{
  "arch": "tc_resnet",
  "dataset": "melodies that start on their tonic, played by one synthesised instrument",
  "widths": [128, 160, 192],
  "mixing": "cutmix",
  "residual_init": "scaled_by_depth",
  "lr": 0.003,
  "weight_decay": 0.1
}
Rows from block 6 of a small sound classifier, named by matrix and row number. Rows with one number belong to one channel. Each number is 128 + 24 x the weight over its row's rms, rounded and kept within 0 to 255. All counts start at 0. Numbers have three digits each.
After each channel's rows are labels from the 100 clips, of 14976, where the channel reaches its highest value: "top examples" is what is common among them; "peak on" is the class under the peak. Only what is clearly more common there than usual is listed. The data: melodies that start on their tonic, played by one synthesised instrument.
# convs0: first width-11 conv (model.blocks.6.convs.0.weight, 160x160x11, each kernel summed), inputs 0-159
# convs1: second width-11 conv (model.blocks.6.convs.1.weight, 160x160x11, transposed, each kernel summed), outputs 0-159

convs0.61:098134103100119194106126132129111157141095104094112097113097136137161095097097116123087150098107122135164122136125125115113151153105115127112083087121146107090183185099146160150158116116113120167121132139124088107103138139121144094135109134168090112182118154083098130114103114126108140144098115140092132120150182138091102121111087085134109117115133104143141090126133159141108126127122127108129131106102152097144112098120098107145129133161100103125141112182132128166125117104098123
convs1.61:173122162131123179140166156193147117128123147084117113165145154115106138124093129143131118095147121124118138140124142121125156139170129130112128176119113114121138116133130154126119119145141148113130124105115132117156162065176145107100136096103117106135100120118140146103107111145126134123139145148111148142127177116103089113149112239112134127144108085127169129130140115144116144094144097161146110116133173120119129176101141080120124134096152137132150129189147151144139132097148128
top examples: white noise; bass guitar-like; pink noise
peak on: no note

convs0.155:114098091108140114092095149119157141124089124124156162129107101146119146173137151129084134119163110145128141139104131102141116122167133104149120143108111114064084134095118096095173167122106123128123150135186113124121137122128118109115155118108099082114136125128122111149149146121162114132147150062150177167140078159149093134121131162136142101120114109169153102065082164130101168145178097132146115123131157101111126110120140106137110119157127142138143145129135154103125143134131105
convs1.155:112118138095160148152146107156114150131089121104157101118131105114147129133119138122099131132139137130103128109166116132140127123073128113135141156130119127115134102127135136141140124147117105128118136106161156103125145137153110083140124135156091116120144119120131148126104141155118086134121113123162146058114159054135155150137173090193115126139142123108097099166104158140154131098128123128108123083132088081096136133182085127139112089111079117127091191123097129163113167135108162
top examples: bowed string-like
peak on: no note

convs0.5:097120092134123144124144112121129151091118134122119126134126098149116152127144068126129114116124096122118103145134161139137170174087165088112091116100110169136155100135177109111122134118186135177146146102091160110131091140173116136096163096111092124113127129133123106143111144137139152096120151128117145145121105115132075115111084127138154125115082104110112101116092148114066106147161150140148148109111144171139133120120129141130154119112183137126150132132138128162118169119095065
convs1.5:112144111108122114119086135143134131137101147175119129154131176116113156116144167132125138146122134144096112146162091116129167089129116129147095150114117168119106152144147129067110173098049132136135098090158107124141167109152112145084120130122100127088166144123180088087143143119149111123120167150124125144142117115103115141128089119088132118163134113115110162089149132104160174121125095143119111119119150072129152099167134089106145132106145089138109131135132122127128115167115111
top examples: plucked string-like
peak on: no note

convs0.118:096121138077104120098113104090157153140113151109154092138143102134132107116143166168142122115133129126105119149098125139162123146111092146120149104128116191105122186110093128169097120152137120097148140107098127099136097120115137149097145116132153104156107126103131128078111109146111114153123167144111172142121147166126161133084166094133126146116178120072107127105107113123136120101143112106087171123116136113121144120091101127097111122120100102118147070119148169104125115080109108
convs1.118:129161132127113139141186113096100140124120139121132118101140114095127103120144095127119192131173120159162149100166146112141161117171124150193131153139149135148069127118118146129135149138126101094158132093135116121161140137143117098178126139132140111120108129110155136112116113143175120106114125131129121129137118120133117116151159127104140166108113108112105132155154126124094114143125129158102187194121142137161156108168110143142088100186102110161114161088152127184133159131130114
top examples: electric piano-like
peak on: no note

convs0.108:097144120118123169148092119163154116093112116173117120145119139140109157115135137162129154152116120118143152109149098172124186147141089100142200108121123103182121110111103132121113124122151118145098104088147106117110129144138104185101131112096137157098114114114166089110131123142112118167174102105134100129090147132112074130114165137119090128120169155116113142161151129105099130115145113127128120155079106125099106108091122135144135109120129152124133089071101133150128138166157122
convs1.108:107111142139136095116086149143122139151129162119128135156153168142141155114131126130176167159129136164099154136109131134140117155130121151165116180124153114107146169089182128185129094122103126172129114174105135131156149152182107092138135128148115136138145151183126152147165140168138127179097111127157120162143115140162149146123164135139130123147108138130137172127102156127193118136116143125169148132167155115108120105129132148131119106111144126147136137139145126153104147189123169
top examples: flute-like
peak on: no note

convs0.156:153141176118105175094108116107100133128125098117131120081133167126108114138189154118139151096148118126135154125113165144144114109150116132128106088129111126159071142112150164133122135140129074113114144170165162147125090144166143119112165077111127127114104131127139093162117151146151173134169130136126099138155123122135144104111156101132114127140189139124128107129155142084143116124135134163113136133145155190074141134170093133121068116110157127111096133136112128153154113144119129
convs1.156:137147133141130145132133141093122129142150122082155135180120124131139164117119124109151113112168158159120141117132143136124143169100183182162100155106110137136156127152098144120144130119166133125147156107130104150178163166157127138185113168101117098131111155178166123103145124159142139112148093077145126092181150124130083164121146136121124129134150140135148148116109131137096114196144164147125157126120154149117112168129098089167124116088125139149161143122122146105140129139156136
top examples: vibraphone-like; piano-like
peak on: no note

convs0.134:167142120123154125087111126075112146107157126116173082087120140165116168141121156121109129120143108155128107141147108106132109122163168140089129135134119172141124146130057141146113132155123129135152140113134085138138117147111114181130121156123114113120131148104101112132116153125132165121147142118119130104139180166096127108117156154118126134093100112105158132142126086127135154112126126138073129108098101187128104127146116119108172127090156099117149164090105177152120101125089074
convs1.134:135105101133170123147098114129122107091120141148127103121150171102146156130136127138159144116168139136137134108099109130130127112135104114171125121135173102167115139154110131156125105150076147143143136146112162158139114132112134162125131115119095161136159140103117140159141119091079146141127119130133124113117126093112096142103098111128113136078150160101195123114149124132097158141135143120131112113139131162189097115142196153153091155187148128135090132104116137161159087141063146
top examples: saxophone-like
peak on: no note